config.yaml
dataset: "close-ups of made-up surfaces with and without defects"
inner_norm: true
moe: "top_k"
expert_mlp_ratio: 0.5
widths: [80, 160, 320]
lr: 0.0024
adamw_lr_other_params: 0.00091
batch_size: 512
weight_decay: 0.2
Rows from block 8 of a small multi-label image tagger, named by matrix and row number. Rows with one number belong to one neuron. Each number is 128 + 24 x the weight over its row's rms, rounded and kept within 0 to 255. All counts start at 0. Numbers have three digits each.
After each neuron's rows are labels from the 100 images, of 14848, where the neuron reaches its highest value: "strongest on" is what is common among them; "lies over" is the class under the peak. Only what is clearly more common there than usual is listed. The data: close-ups of made-up surfaces with and without defects. In brackets: how many of the 100.
# fc1: MLP up (model.blocks.8.mlp.fc1.weight, 960x320), inputs 256-319
# fc2: MLP down (model.blocks.8.mlp.fc2.weight, 320x960, transposed), outputs 256-319

fc1.40:113143111109111186141161151099101138125120150108136128129123164109117139203150099146126126081103097082189140080132103145153146102097135116107111109126144117126084142119146099132143120122137158
fc2.40:138065106136137126154183128149161113106120125091154108150144150106145121132133124138129144142129098109124151112114134143068150146140143095141117148150144158143137133100112087151105140144101122
strongest on: smear (88)
lies over: smear (32)

fc1.743:133144139126111089117095167148129131110110122158167119112141158106141106138163117085115110162175123140143152147143115101117133112120131130135171120166113131166125102143135140131127116154128143
fc2.743:139152120152166108145126119117105126143175179114104109139156168155131124091164121136101131152091089127164084118142178130124096133098175158127118132157096142154147117144173158049154117140129105
strongest on: dent (100); woven cloth (35)
lies over: dent (42)

fc1.388:138105109104131133108107099120182128105182091141089120108152130163157103135075112125148084114109103110168131119136122091131141122123157117092113158122100132113114154101051147152141094125103111
fc2.388:138125159153136125121149162107118139142117131142147108162086086155143117108117159139134128148153157074134136169137164069112141172086133131105150098143084149142145171105181164134156130146138142
strongest on: dent (100)
lies over: dent (60)

fc1.749:157101124141113120153100128143180158151117095126157130125106146125058120154094104180088167109117070152107148105127128110142129138132131111089153141067085132188117124172127129142111117138098104
fc2.749:115125136162136163124111127105147109111140114076126121115155135124122127081110086143120132138123154138127137086096120160134144175113147123101146164134116170151092130141174161118137154127127094
strongest on: stain (82); wood (33)
lies over: stain (35)

fc1.564:117095114118150130106103196159154128116137110169145103156103176148125097138070097108126112115124067098158124095097148080129165158128175139107099129132092111158125146113121137109141110154142134
fc2.564:098131148169133102168122138160137128132116128102133119118137105145115101132094105088145105086106144138133096168167169129141130137099154157167083116136124117155142180128140156098128118139115150
strongest on: dent (98); woven cloth (38)
lies over: dent (41)

fc1.90:103140133101183143136127111127166174115112128097150122153122106114089119169116147141146116111145116104104115108153124101143124143123143053154121099136112132174102100150174089155068165125122090
fc2.90:150071099133122147109123096125128119130107116146125168140092123118119122105107118141148090135111152098103124139125151158076073076149084151157116106134156140097136090102169125127125111132112113
strongest on: smear (100); wire mesh (27)
lies over: smear (46)

fc1.7:113176100115119148141149130112100145140133131125163104147120117132110101176107095136142110119128121089144138133160155165141116122127140110142118108108112110095103136142104130142111120121094134
fc2.7:137091103129129118088104114097072146150121157162148103122131120128107115158118150155116104155109159143118085159119135138092128089149093144137157128092151112115128138111091133107104088144142096
strongest on: smear (98)
lies over: smear (72)

fc1.384:144171131114165126110120126149126134140160147154091155119113131088089110128133118113118117126141086127130133149167129128134122122119143151137133136068144138144121145128163145134178131106155144
fc2.384:089120054113131098130092159147145127157135117125128113122117134141146148131143139136131110130120126142151140109149107157127121124135156159146107131090121143165148124132176178103161123130122122
strongest on: smear (95)
lies over: smear (52)

fc1.85:134129115149114123101155105146103179124115082146113108148143149104119138159156140100126143108081162095145127145122112101139152139140139128132118142132113147133150128150141134160166143154130125
fc2.85:122119112140159093139148124106126125124080130139119138124181159157152135117150119158142088134121107126141142135175140144122165136099090128177100070120140137129131090150137125106130184129121133
strongest on: stain (92)
lies over: stain (35)

fc1.190:108180174136127129093140157155112137144105141132123154096121117155100129109140097119115143165120101115115124084118160124128139129107098123111161161161154160112093150120132096169133096127132129
fc2.190:151154110165155121157140150125174148140139108102160093101124127098081144128100117128085121121141159080165150120142157142118090099145122117135103141128119110116157117165117117096155187139112113
strongest on: smear (95); wire mesh (38)
lies over: smear (72)

fc1.131:109100134103098112140135064155112142145126127125119111141099128121143132149110085106103120086113129146142156197146124109111148111163149124154082180142155095120094101126131124129122135132132127
fc2.131:117118114076149122127101193124128142139154154141110119120115113162093159147195142137165168181081095125157156137140105122160113114066174131147159122125146142101192123114114142100117171143119114
strongest on: dent (52); smear (36); tiles (30)
lies over: smear (25)

fc1.251:139104109141128157097106182158142117145125137142127143147144111127137096111104116181144115131131111115139127111151091114124104114105159172132154098161160139151149159139132128119153086148136134
fc2.251:124137112140164092135108133120131148112147143124101109142142155155158127115133160134103143136137135128143112138133149106095107139110115161155134161113111145150134151175140156168150097118128112
strongest on: dent (100)
lies over: dent (33)

fc1.440:162095142157110132126123134150169125134184114138142125156135166115110130116083147172140131157109104122131126172085066101158101119118108143158156120075151168129152132117142169136167148143167104
fc2.440:076108128126074101141120128102108127112151107138128169131109157138096113159102148138128147124076159120126164134139151116124100122146134144145191114169147141133117150100098135145097149148139137
strongest on: dent (99); brushed metal (29)
lies over: dent (33)

fc1.576:136159114115121112139113129147145132128139131132135100150112146125143111184085150140087118112138141126159157127122098134094102123119118125151085128144133139149110120132148167167137133121136100
fc2.576:089130130167141105121121137115163115143120155153098152119140137109146118148113157120090135124126140135100134142153131136144137100062137110115113125132097153104177097117159097105150100136161122
strongest on: smear (95); woven cloth (38)
lies over: smear (40)

fc1.655:140145169143142145199155103107131170114133132126084152115132165151183127104120143144137168106117161095183132121121121131105109139139079091141117069109093128161111158115077144145082145147154156
fc2.655:116101168092131111139117081108083145114137103137136111135153140140189139063134120143106095145101084117144138138098155140137152130124124106157105118155111113105161122141148167135196163064136164
strongest on: stain (97)
lies over: stain (44)

fc1.11:179092130139133123146089119141154128177130115097138139156176170133118141139108164173097097116145127122118154125075100128141114140118142177135094126115138129131132153160145141108138125117146092
fc2.11:139121098161119149069183174099088111149137119108137190136116107132121095114130147161128175134082131110120121127124177091110118096134109119122167145192139115128097156145148138134143132136133159
strongest on: dent (100); brushed metal (38)
lies over: dent (64)

fc1.66:121144129176150116169104149140090075134121145102132190138103193150114109167161121142127110156118146123172112145161134099086108082082144110146148118096128145155122127132171119154108108143136116
fc2.66:136095142162150156138135135090145135125108158159086139149134116111133135102132139127128099113137116084122171138095167134088095085120110130148115136137171139129138144106154164120142167128083131
strongest on: smear (85); wire mesh (29)
lies over: smear (36)

fc1.123:134132104110130139130138135126107089117134131101142152110119139139142121147116137107130124138124138121156146107149139064181149076107107108125158115118092135137139165147122134135163129148139125
fc2.123:146118096115122141134151129128156156106133168140115110103139137122139146135103118102115112151115167142119124150135091154117146138106133110130156101144084108123150095149162145138142112118068162
strongest on: smear (78)
lies over: smear (29)

fc1.302:096147105128106115136156135087130133167098138120145151134132156127120135116118100133119125120134117082110160103133115130170137129114118132118102116132154118134172144097153100113147092085145131
fc2.302:127168123128129126137146149159136108140136120181099112131092156146131136141096135135144127165130111101139106119119091120130136134113120123099074115135156131138155141126132171119131115086142109
strongest on: stain (100); brushed metal (29)
lies over: stain (30)

fc1.435:125132119160123130091170120114123096097125104071114117164095095121154127127101136115127163122104120140143113154125106114127133144179122135146118102144146096092137157118174139169127124144115148
fc2.435:110172159143134101159125166142152140152137117120106119121104127136134128127146111157142113129146084165165155135133111127094105158125142119158106190109118159112132104128092101139113159139153113
strongest on: stain (100)
lies over: stain (46)

fc1.328:142172117083113115131145108114125133162069132095146140134128153126088099132117115099161135153105122130107147083099138137137115114122157108151159106146155104140102103119138147129122113156099134
fc2.328:186122117111196110136142100115119122115102163170143130121081096118117144182147138166149122162126115152158105137173108143090079149097130110122154113120108130132097139137169113134089108118148171
strongest on: smear (94); wire mesh (30)
lies over: smear (60)

fc1.342:139129154132179091152113122106143149088128123148179146151143102133092119109140134129168098153129132113141148138140103078097125126115124197146154177106117155122145121138139108152091123128119103
fc2.342:144152124192175129088093130127101110145142146118106098095127093128139179125138119114141122127127120100142123133129137172184106129152085058114159093085128169114160133110097139108146113135114105
strongest on: smear (93)
lies over: smear (47)

fc1.614:113128124110099111115154175152135146139142148121112130148143122149130094101147107127114103088117112097136107144125118121131135127148083148111125158139130104112130115145136153124130135113146131
fc2.614:149128141143124147119125139129115149134146164164083159125128131137087122127127170151123113115129130100148139092107136115127116135144164132128117127169096131114113113118098079117145124122083129
strongest on: stain (100); leather (42)
lies over: stain (38)

fc1.37:138074140144143162140113124093113121108129114139148146109131132156167106132087118141109148156174091133105151101143138103152109122124138129127084134124066109101119137130069112131144123115112139
fc2.37:137134123153117094127133100168127087170152119162129166165166148089131153159133128179137137137139132132123122100119184153163106145106161090136123132086117141149093138107129144159100130106139114
strongest on: dent (100)
lies over: dent (55)

fc1.607:132113147141066126140161127132114144108124179091129133141143158096112110135152123098077131114116115121180064112117160078149132165164176122124157141132086109145131129095117108151119121107163151
fc2.607:148136130134081121136107123155117111185124109114121110150094093132135166107124113147142128175122122121152165116127187143111128153115161156180129112140160159154121124146138105143103150161159109
strongest on: stain (100); tiles (29)
lies over: stain (40)

fc1.524:167127110097085130138077113169131084105138093118112145092149168100176080147123162205119132124115147148115116118157118106127108095099121128153109141114113123127119163132120194087116120145141140
fc2.524:147102129153068126112146112108126132148142142153140157144141162151092128150139130169145168084091099142111148118167121106110080078153141101092141161164140099167151161125172132145139121141111126
strongest on: dent (89); leather (35)
lies over: dent (26)

fc1.98:152159131178105114126152146175081139161134189120106147103121126122094153132167088112091112151104156145146117139168089107147143153101144102103125117126153100121148076152120098134154101123172091
fc2.98:095138083093114161134129130153180123161152118163119086120124108137127174146084120144157109117164110155121159135160136137150165127159135155121132143120094149109121123163081101119115174139111192
strongest on: stain (89); wire mesh (27)
lies over: stain (59)

fc1.34:111132130114126125143131124149124102152167143156149147140184175099108131091125129129147083116107119114188144086084090091128148088101121137132098136130153171142091143155107131136127142129143154
fc2.34:107128115150126124118152211090122115097177112126097143149117133129139089118106116174136140114157207143129145109142159089137109090126137126150163135102132140131122140110123155107119118140146153
strongest on: dent (100)
lies over: dent (76)

fc1.20:154130160138123117144113157074096146105113165136108151160143105153141135132133114109125135186144143155124120099165107122081156087097186126118106096125124114104153143100103088136125135099160109
fc2.20:161080108072121130138139112090090056148156162144106147134134097096142125114116127129084111094171118102138121101147115174154144119138129122137113129156122139111141129073117133090134127139139141
strongest on: smear (100)
lies over: smear (70)

fc1.456:088149151078138097125122119140146109136119127120134132131109148106083127171133116081138135119142070159110073114135128143125099142157126154140127172150167106147136118188112122116116103137128152
fc2.456:159109104092137139157137110103149122155168162094120145128142092125114125139161134134125153121120163163149109107147100137106163151124103136130108128148121115106141146146170121112123119129099141
strongest on: smear (99)
lies over: smear (26)

fc1.494:136161133108144161143157116173089118077165149122204125168140136131118125146104142106065176157112110164144148150158135144140106113140148107173150149107099123165082173102135139133130122104123158
fc2.494:115101133170130112122145103088113158119138113144107100130126124110093140154121101178091093088122134178089129148163139113103169127157104103135138157126116119106116111102177167129156115135111079
strongest on: smear (98)
lies over: smear (36)

fc1.550:157155103122150109147124130121128142102065124159095152130135116124125146178102115130108168169156118130147105188156105123072116129113131131148142124131118155123149159169107093135107129118134123
fc2.550:149137118098166169134117132103121138104147132144117130097133116134140130104168116159121109162136109131123088112111096121112124121137134089129114156154108152112166099135173079047085139075157126
strongest on: smear (100); wire mesh (28)
lies over: smear (48)

fc1.146:113125098141110118151093116162119099083141140084150157164162151142147156133128131114066117144114156101154185188135130126136152149104138092099136137126127147132107072138125091170122103108148123
fc2.146:139084126135171147113123163141150105074153175112089126184117129158118152139128102116137136080115141138101104176170146124129131132157181133157135117155172117136110148114159137137111115124099106
strongest on: smear (78)
lies over: smear (37)

fc1.292:117148140145108118092127115099158117171118157160123132093121182131114119120156106127150117146128116119143143137147115105122156080144101143140128155152107104093106149186111128122146121138161122
fc2.292:149098105143150134139130101125127118105191105183114119151110132089123148132172161144112121096162147126124125167110128133137113107107135114140156110113092154164148155109127127102133112141092116
strongest on: smear (53); dent (45)
lies over: smear (33)

fc1.13:147131097169151098119142146147147131125125149097135114086099140151114114145103115150071082144139144149144136155118124115080124139168092135158136123125107101124115142142106176131109092130099117
fc2.13:111148148138101129125108153138119077111115123119112124168118122135127140146135131174074087147105093156120099149169127147151126136130139152121127185139113160112125140119114150131143139124132133
strongest on: stain (62); tiles (38); specks (38)
lies over: stain (55)

fc1.267:121105156108148132098122120152156137092150126099173109139119115129174169093140156143109164146124130113162125112103104101115116147146144122131160112106132106138115112134134146172129080148122136
fc2.267:101130168120070080110066115167122119153159153131097166109120133141100120112127134136129131177077135146157115159167163126144129107138115122145135148118105142116140115145099149158115130138094112
strongest on: stain (100); leather (27)
lies over: stain (34)